config.toml
model = "image classifier"
dataset = "short English words printed on busy colour backdrops"
crop_scale_min = 1
num_classes = 3
norm = "rmsnorm"
mlp_ratio = 3
inner_norm = false
layers = 10
muon_scale = "match_rms_adamw"
orthogonalizer = "polar_express"
max_steps = 26500
batch_size = 64
epochs = 37.5
weight_decay = 0.2
adamw_weight_decay_other_params = 0
Rows from block 5 of a small image classifier, named by matrix and row number. Rows with one number belong to one neuron. Each number is 50 + 10 x the weight over its row's rms, rounded and kept within 0 to 99. All counts start at 0. After the name is the row's rms in percent of the matrix's.
Before each neuron's rows are labels from the 100 images, of 14976, where the neuron reaches its highest value: "patch colour" is the nearest of a few named colours to the mean colour under the peak. Only what is clearly more common there than usual is listed. The data: short English words printed on busy colour backdrops.
# fc1: MLP up (model.blocks.5.mlp.fc1.weight, 576x192), inputs 0-95
# fc2: MLP down (model.blocks.5.mlp.fc2.weight, 192x576, transposed), outputs 0-95

patch colour: brown
fc1.164 086:64 46 44 59 53 73 51 55 23 63 34 42 70 48 46 57 43 57 34 42 70 48 41 49 47 46 54 46 51 70 46 50 68 39 49 63 42 40 51 71 38 53 59 41 59 51 53 46 59 68 41 48 34 49 50 45 47 44 42 65 43 56 66 42 57 41 47 38 27 60 48 54 51 45 44 53 50 44 46 71 58 42 50 42 50 53 47 46 52 44 55 52 64 35 65 50
fc2.164 080:46 45 40 42 56 54 44 52 55 57 62 52 49 52 29 53 50 54 42 51 54 44 62 43 59 46 37 52 65 43 54 59 75 59 55 44 60 41 50 44 40 42 32 32 38 49 61 50 44 32 46 37 42 48 52 53 42 42 41 51 43 66 36 57 37 50 49 40 64 60 40 55 44 76 57 43 51 44 48 45 34 37 59 52 53 34 39 59 60 49 49 66 38 48 28 53

patch colour: grey
fc1.194 116:47 47 64 45 49 53 69 45 52 40 56 63 49 57 29 55 55 56 51 60 34 43 43 54 48 20 49 32 64 49 52 42 49 43 51 36 40 36 36 52 37 70 56 49 49 53 42 67 36 54 34 55 47 31 55 44 42 45 60 52 49 64 57 63 37 59 49 60 57 42 39 64 58 59 30 39 53 42 59 32 41 49 56 51 46 53 53 59 58 27 46 49 54 43 54 44
fc2.194 118:43 67 53 45 37 29 40 44 48 58 42 63 47 48 48 61 62 68 50 44 47 47 63 49 55 33 59 55 27 63 38 47 65 45 47 53 42 50 55 58 32 57 15 50 48 34 65 49 45 52 52 35 60 50 41 28 37 44 60 41 52 42 48 56 40 58 54 40 45 53 42 78 56 40 42 60 34 35 46 40 57 55 37 54 56 50 63 47 63 41 47 67 50 45 38 55

patch colour: brown
fc1.404 079:43 45 44 60 45 39 54 44 59 40 46 52 60 34 43 59 64 44 63 59 56 44 38 45 45 40 41 47 45 53 42 48 44 49 62 47 43 51 58 52 42 61 54 49 47 56 58 67 63 46 64 50 60 66 45 53 41 46 43 55 53 44 55 43 46 39 38 35 35 39 46 53 63 65 43 54 49 54 64 53 29 63 48 53 41 60 27 49 41 33 34 65 70 33 31 45
fc2.404 081:38 45 36 52 65 59 46 51 64 45 52 60 47 51 56 42 37 63 48 53 44 54 64 42 31 52 46 50 66 60 55 40 62 48 50 25 57 70 40 59 64 54 47 52 54 56 48 36 59 60 46 66 65 51 53 68 61 50 58 57 70 64 46 54 48 55 57 46 39 51 47 42 37 50 45 40 48 45 49 44 46 48 47 51 58 42 52 52 44 29 48 42 44 41 66 60

patch colour: black
fc1.23 103:55 47 58 50 57 40 43 35 57 31 28 52 35 52 61 28 50 50 39 49 16 61 56 55 34 40 60 56 57 51 54 63 47 33 50 41 45 46 35 48 57 55 47 57 61 45 40 43 46 45 44 46 61 86 45 51 50 49 40 35 63 38 51 41 44 68 57 58 57 37 42 61 37 48 55 44 61 47 60 59 65 46 59 50 42 42 41 66 72 41 41 49 42 42 47 48
fc2.23 098:44 59 49 51 51 43 56 61 58 60 59 35 55 53 53 58 49 44 53 38 48 59 49 52 59 57 55 40 52 37 36 55 49 48 56 49 42 39 36 48 60 32 51 50 59 58 74 55 48 63 33 44 63 43 57 63 41 62 37 42 45 67 46 48 51 43 54 44 23 46 46 57 50 58 50 45 63 70 56 70 67 50 65 51 24 55 58 34 51 63 47 77 46 52 49 76

patch colour: grey
fc1.238 096:66 27 50 54 46 57 48 57 64 51 60 65 51 44 54 48 36 39 44 48 51 57 48 38 44 64 44 42 38 56 56 46 50 76 55 61 49 44 51 54 35 53 53 67 63 46 39 56 73 56 58 49 51 53 56 45 58 52 33 34 56 56 56 46 63 51 26 47 51 45 50 70 31 43 44 54 60 52 58 52 45 46 61 51 50 56 70 34 66 53 45 37 50 42 24 56
fc2.238 101:43 36 53 55 48 50 55 65 38 41 64 54 58 54 47 55 40 61 61 46 35 47 45 48 45 54 53 46 48 69 34 43 29 48 51 56 53 49 36 35 47 65 62 39 36 56 37 56 63 42 48 43 31 69 51 50 49 60 53 62 52 58 39 60 49 48 36 55 64 44 27 56 50 68 25 60 46 48 54 48 42 50 54 66 55 55 66 30 42 53 43 52 58 52 40 46

patch colour: black
fc1.201 064:51 49 49 40 43 35 58 55 43 40 48 62 60 55 67 57 42 50 58 55 52 46 56 43 42 59 57 44 62 50 41 45 61 72 63 45 40 68 46 59 41 47 60 59 58 53 47 33 58 48 64 48 44 51 59 45 47 53 55 51 41 61 53 47 50 24 67 63 45 46 42 71 63 55 49 77 52 59 52 71 57 44 49 57 36 45 33 41 53 56 64 61 35 54 48 51
fc2.201 082:45 48 36 48 40 55 58 45 55 42 52 58 48 37 47 38 60 63 61 44 45 67 32 33 44 58 56 46 62 60 42 45 63 45 56 20 48 46 46 62 44 58 37 45 34 51 54 47 40 58 33 43 56 40 48 51 54 55 61 47 41 44 67 52 50 44 48 29 68 50 48 57 61 34 53 67 49 51 41 55 64 61 61 60 50 73 43 61 60 74 47 51 69 53 63 46

patch colour: white
fc1.558 077:79 41 30 40 37 46 57 50 54 28 44 46 56 55 51 51 50 51 67 48 60 49 32 48 49 44 45 54 53 49 53 37 42 36 45 61 47 54 48 55 41 51 57 60 61 49 34 51 54 64 41 30 52 46 43 37 35 38 49 45 49 50 43 50 60 50 34 49 31 34 68 59 51 49 44 69 45 60 51 57 56 45 31 55 50 38 25 48 48 62 43 43 52 50 47 54
fc2.558 098:55 36 36 30 60 36 48 49 55 53 62 56 49 42 58 40 55 34 72 37 47 49 50 37 50 63 47 60 55 63 40 39 38 52 45 51 31 58 45 50 36 50 20 52 48 47 51 35 55 42 44 53 36 39 30 71 51 36 56 59 71 60 46 36 64 60 58 42 48 54 41 47 54 45 53 47 50 44 46 60 62 52 46 56 33 66 40 58 31 36 40 71 48 52 47 55

patch colour: grey
fc1.297 108:53 48 38 66 40 50 59 57 34 57 48 64 46 52 29 33 55 50 46 56 48 60 51 51 57 59 53 64 53 54 42 55 38 52 48 56 37 52 43 33 35 43 58 47 51 48 63 37 48 39 64 48 62 39 58 53 48 52 55 35 47 31 48 39 60 51 32 54 35 26 36 40 49 57 43 55 43 39 46 49 55 60 50 55 38 39 43 48 53 46 43 44 42 50 35 52
fc2.297 111:59 54 52 49 19 56 51 65 52 39 51 53 39 32 53 45 32 55 50 45 58 61 38 32 43 36 44 33 57 47 54 66 46 48 44 51 44 39 48 44 40 47 44 73 66 54 49 43 44 48 56 32 49 54 45 43 57 39 39 48 54 24 65 37 31 38 57 51 36 58 57 35 45 58 81 58 47 56 52 52 55 54 50 39 30 47 47 49 53 50 49 44 59 69 62 37

patch colour: grey
fc1.347 106:63 50 52 54 52 57 43 48 52 59 38 77 63 36 30 53 42 58 50 39 50 55 60 59 39 49 29 45 50 66 45 56 64 52 53 41 46 39 38 53 38 65 32 45 43 36 51 60 31 60 58 49 62 34 49 36 51 42 60 61 56 51 36 66 46 49 43 43 61 55 54 49 44 37 43 54 66 47 62 52 33 60 42 43 47 56 45 42 71 54 40 48 61 58 63 39
fc2.347 109:38 52 37 57 48 69 59 52 39 53 59 55 61 59 32 49 53 54 33 55 59 51 56 43 59 56 60 46 58 67 34 54 45 40 41 39 32 59 51 76 63 38 58 49 50 40 52 43 53 36 60 48 52 36 45 68 33 50 57 41 37 63 39 63 58 49 49 60 55 35 64 38 57 55 40 32 69 39 56 66 49 66 38 41 31 68 65 61 43 69 60 38 61 60 41 51

patch colour: brown
fc1.4 082:50 44 46 53 52 51 47 50 54 39 55 59 44 69 48 39 30 61 63 56 40 67 84 52 35 68 63 52 49 60 46 51 44 64 42 62 55 63 62 55 63 39 64 46 58 40 79 44 46 46 59 43 53 48 48 64 56 67 56 48 48 47 60 45 44 51 52 56 57 36 42 70 42 52 69 49 53 64 48 49 48 46 50 40 49 58 34 46 59 30 74 63 48 46 61 53
fc2.4 088:55 26 43 59 46 43 46 30 48 35 43 47 47 37 52 51 55 53 47 62 45 52 53 43 44 50 46 49 54 56 67 52 33 51 42 59 41 64 56 73 48 45 46 51 40 65 50 72 42 32 65 52 53 54 50 48 39 49 67 47 45 46 66 53 33 49 55 57 45 47 50 52 36 55 44 64 56 48 54 51 46 57 58 49 42 39 39 49 60 72 35 67 70 67 43 74

patch colour: grey
fc1.287 110:37 60 43 56 71 48 42 55 51 60 45 45 53 45 64 41 56 58 41 40 53 45 42 39 52 54 59 52 61 40 40 69 50 44 48 49 45 34 50 52 44 53 47 50 41 57 23 40 66 40 40 47 45 54 57 57 47 35 46 50 69 53 54 50 48 65 36 35 53 54 31 52 47 61 52 44 74 51 53 56 61 33 27 47 58 43 72 52 48 65 48 47 47 55 51 72
fc2.287 100:39 41 45 50 54 63 61 55 55 55 38 52 43 60 50 47 52 56 41 58 42 39 57 58 52 34 48 68 26 51 82 45 54 62 52 50 59 57 58 46 81 47 49 58 50 48 44 53 58 54 30 45 44 55 60 37 44 54 35 44 59 50 46 37 43 28 49 53 58 49 45 67 60 56 58 47 53 25 49 49 52 33 43 47 44 51 55 56 66 39 34 34 51 21 43 63

patch colour: grey
fc1.361 108:39 40 38 51 51 49 44 36 56 43 55 50 38 64 42 35 50 38 46 57 52 50 43 49 45 69 52 38 15 50 64 48 45 44 55 40 61 52 37 57 54 52 63 50 58 64 46 60 49 45 40 42 46 24 57 47 44 33 37 50 47 59 62 41 60 36 52 36 42 47 41 31 53 38 35 72 61 59 43 68 49 48 38 58 36 58 41 49 54 34 48 24 54 54 38 60
fc2.361 112:51 51 50 37 37 46 61 49 46 66 46 72 54 40 49 52 50 51 38 64 46 32 62 56 46 51 50 46 62 58 50 65 49 44 53 47 35 41 43 41 63 37 63 54 63 53 55 55 53 62 64 36 58 55 19 43 56 50 55 52 61 64 55 56 74 52 18 51 37 67 39 32 61 61 43 44 52 54 50 62 64 44 44 43 57 40 50 48 44 45 41 59 43 49 64 38

patch colour: white
fc1.272 102:70 59 52 43 44 48 54 37 61 48 60 63 43 57 60 70 58 35 51 36 39 36 47 58 53 46 55 62 74 47 56 49 43 50 57 47 63 41 43 48 70 55 77 58 38 42 34 52 49 48 61 48 58 64 30 42 45 54 52 41 39 45 65 43 55 45 27 48 62 43 36 50 48 38 65 50 42 53 39 62 62 65 46 36 51 37 39 29 42 67 59 70 63 55 49 38
fc2.272 111:51 52 51 50 68 53 67 44 42 47 51 40 60 42 32 41 44 32 49 61 44 55 54 57 50 52 51 54 19 55 61 40 37 63 55 57 50 52 36 34 59 45 42 59 46 52 47 46 58 39 37 30 54 57 52 47 41 54 51 46 74 42 52 46 41 54 48 42 54 36 63 52 52 39 43 45 51 50 51 47 48 43 48 45 57 46 42 60 38 45 45 34 62 60 47 56

patch colour: grey
fc1.550 114:42 46 67 47 45 37 64 46 53 46 49 41 54 57 49 50 46 68 45 57 56 43 69 67 57 39 69 58 53 49 46 53 61 36 56 48 53 41 38 56 52 54 44 58 61 51 59 74 57 59 43 49 60 69 36 43 57 37 58 35 44 46 30 47 45 56 35 56 47 48 41 40 34 50 47 73 36 57 48 48 72 47 46 49 50 58 51 53 38 58 59 61 52 65 55 64
fc2.550 108:58 46 45 29 58 44 50 47 43 63 45 40 44 64 43 44 53 36 43 59 45 60 69 56 46 57 39 42 38 62 77 45 48 48 64 63 59 57 44 56 40 41 75 46 34 66 61 55 54 35 34 39 41 56 64 40 57 50 58 52 41 49 64 42 49 51 41 56 69 54 38 42 63 66 54 47 33 58 50 44 38 49 47 38 57 54 44 50 62 34 58 50 43 48 43 59

patch colour: pink
fc1.435 084:57 62 48 40 33 49 51 49 28 49 53 61 51 55 37 56 38 45 45 53 62 65 46 35 53 39 64 44 59 41 42 32 52 63 67 56 38 48 50 46 59 55 70 37 60 52 47 41 64 52 57 56 45 42 49 76 68 51 47 40 50 46 49 62 48 43 66 34 49 59 62 54 54 60 37 70 55 46 49 59 63 50 42 50 52 47 52 59 50 72 47 50 62 48 65 49
fc2.435 096:57 41 45 40 56 46 54 45 61 42 47 36 54 47 43 43 39 56 59 47 59 64 45 37 59 47 43 51 63 59 45 52 44 39 48 34 60 49 63 63 45 47 50 49 38 55 38 45 63 43 54 48 46 42 54 34 62 36 45 61 37 59 43 60 58 39 56 15 60 50 46 55 58 50 39 52 60 40 57 24 35 57 62 58 59 64 59 58 58 75 43 41 37 44 37 50

patch colour: grey
fc1.190 101:32 41 48 50 51 66 60 61 73 55 55 62 60 65 43 44 38 45 53 42 58 33 46 47 25 57 57 47 63 54 53 52 46 29 62 75 43 60 49 50 39 56 41 46 32 71 60 41 55 44 33 45 33 41 55 57 41 50 54 66 48 42 62 42 55 57 48 49 58 48 49 47 37 58 64 61 49 45 48 53 45 46 56 50 45 50 75 37 42 46 51 48 49 64 24 34
fc2.190 104:36 57 45 28 59 33 41 48 50 49 38 52 78 47 47 61 53 59 58 46 61 51 65 60 59 64 42 39 42 44 42 49 70 66 67 49 37 55 47 27 54 46 61 49 50 56 55 56 66 56 35 40 47 49 50 39 64 36 56 34 60 60 47 33 49 65 53 57 50 56 51 52 59 39 46 61 49 52 70 44 45 46 48 55 48 58 44 53 60 46 58 62 39 26 59 32

patch colour: grey
fc1.503 135:46 42 63 37 41 46 51 32 49 48 53 54 51 65 70 50 42 52 57 52 58 19 48 43 28 63 54 29 65 63 56 51 51 44 51 38 33 45 61 45 36 49 59 50 36 39 56 43 68 55 72 52 52 47 67 56 46 43 55 41 43 60 41 67 44 51 45 41 39 49 56 56 45 58 57 55 48 57 46 37 43 61 51 28 46 41 58 35 48 43 40 55 55 44 42 51
fc2.503 124:51 46 38 52 53 44 46 62 65 49 43 56 55 46 24 52 49 55 52 61 53 39 46 56 51 33 36 62 41 40 78 62 51 45 43 47 35 36 51 44 55 40 51 54 39 62 48 63 45 53 53 54 53 48 49 45 66 44 39 52 54 44 63 44 63 38 70 51 45 52 76 29 38 48 63 55 61 41 51 66 43 57 36 66 49 41 51 54 39 45 50 40 50 43 50 57

patch colour: black
fc1.389 061:31 48 54 27 49 65 51 54 46 51 55 56 56 45 58 50 53 67 45 54 45 44 58 46 51 45 61 39 59 45 34 46 63 46 64 54 44 48 56 38 50 44 68 65 53 52 61 53 48 71 53 49 52 58 59 53 50 43 40 75 41 48 49 45 59 32 43 59 44 48 42 54 55 41 55 67 58 54 33 63 54 52 49 47 36 54 48 53 45 76 56 49 72 50 47 60
fc2.389 073:54 38 44 54 48 59 55 53 47 61 41 48 49 47 51 42 36 56 52 43 54 40 73 59 34 57 46 33 39 58 58 46 45 52 42 28 66 34 68 70 46 60 39 61 40 52 37 54 47 61 39 36 39 47 59 56 69 56 46 55 55 59 49 46 47 44 50 40 57 40 42 59 52 33 45 39 47 62 55 23 53 55 43 54 70 75 56 54 59 62 40 52 61 47 54 55

patch colour: black
fc1.326 097:37 22 41 35 52 52 39 58 52 33 56 47 57 58 47 38 56 36 51 69 64 41 59 65 51 36 31 58 38 49 43 56 49 54 64 48 51 43 57 51 48 57 61 38 56 43 49 42 46 62 51 65 50 62 47 52 64 34 58 57 44 60 54 42 55 34 43 57 35 31 61 43 51 42 44 54 58 70 49 48 36 72 68 44 47 66 36 55 52 60 45 53 60 63 61 50
fc2.326 102:43 56 30 52 27 36 48 29 61 59 42 47 41 65 39 55 67 40 45 51 78 53 46 74 47 49 44 57 73 20 51 43 64 58 61 31 55 57 32 65 52 44 37 37 57 38 41 45 55 50 46 54 48 42 39 50 60 33 54 50 45 53 46 47 47 40 49 60 44 47 44 51 50 51 70 38 67 38 38 67 51 37 58 52 55 53 49 42 55 56 52 45 44 62 48 46

patch colour: grey
fc1.574 100:49 47 49 71 25 48 51 56 39 46 63 34 50 49 51 56 47 62 62 42 37 44 58 41 55 44 63 70 47 53 47 34 31 46 39 68 61 48 57 55 50 41 46 66 38 43 39 57 44 44 36 46 55 59 31 34 53 55 63 42 42 51 61 56 43 49 69 45 63 48 60 42 38 37 50 58 46 38 54 41 59 65 38 58 55 54 42 68 65 44 51 56 45 48 68 34
fc2.574 094:51 46 51 55 36 57 40 43 45 51 55 59 50 63 60 68 56 39 50 45 37 46 62 30 46 47 57 46 56 51 58 52 41 60 57 41 39 67 57 61 74 66 34 46 56 57 56 66 51 49 53 46 73 33 53 43 37 49 50 61 46 47 36 48 49 47 56 59 54 57 47 47 55 55 59 46 49 52 49 57 57 72 69 59 48 60 49 41 62 52 49 33 31 42 51 56

patch colour: grey
fc1.540 094:53 33 44 56 37 48 47 42 44 63 44 68 62 63 56 39 47 38 52 48 54 61 41 36 52 49 44 46 42 54 54 45 37 71 39 44 54 45 50 50 40 41 62 35 67 32 52 57 52 54 65 33 38 55 46 61 37 53 43 52 43 47 63 60 70 72 52 49 45 60 52 71 48 42 59 47 65 53 52 38 33 58 32 31 58 63 63 49 34 56 46 38 54 58 33 48
fc2.540 096:40 56 36 65 44 58 72 48 54 58 53 45 64 42 59 57 60 58 56 54 39 44 46 57 43 53 82 45 57 52 51 50 49 35 44 58 63 48 52 37 61 45 58 47 32 63 44 46 42 62 41 53 58 73 49 35 50 59 45 51 43 72 43 59 41 52 40 59 42 58 58 58 31 41 39 43 60 48 46 54 46 45 73 38 62 48 47 60 59 43 54 45 68 56 58 51

patch colour: black
fc1.141 105:53 49 35 53 35 53 52 42 41 52 42 48 41 69 56 45 58 41 53 53 28 50 50 45 51 40 59 65 51 52 38 45 54 35 59 35 51 60 44 37 50 60 60 41 49 37 56 45 56 45 76 57 46 62 49 56 82 49 41 34 51 56 46 46 67 54 53 42 66 29 47 60 40 32 45 45 52 38 43 47 39 57 63 47 53 65 54 59 62 68 53 41 55 40 53 55
fc2.141 105:35 74 59 50 35 46 46 60 50 53 39 31 27 53 34 60 42 38 47 33 63 45 44 53 44 58 45 49 47 37 58 61 49 63 50 54 53 37 54 61 48 39 50 50 46 56 51 47 53 57 48 35 47 41 59 46 67 42 20 65 37 39 56 44 37 43 54 35 29 42 49 56 47 27 52 43 63 55 40 49 54 48 58 52 34 42 69 45 51 57 51 54 63 49 61 49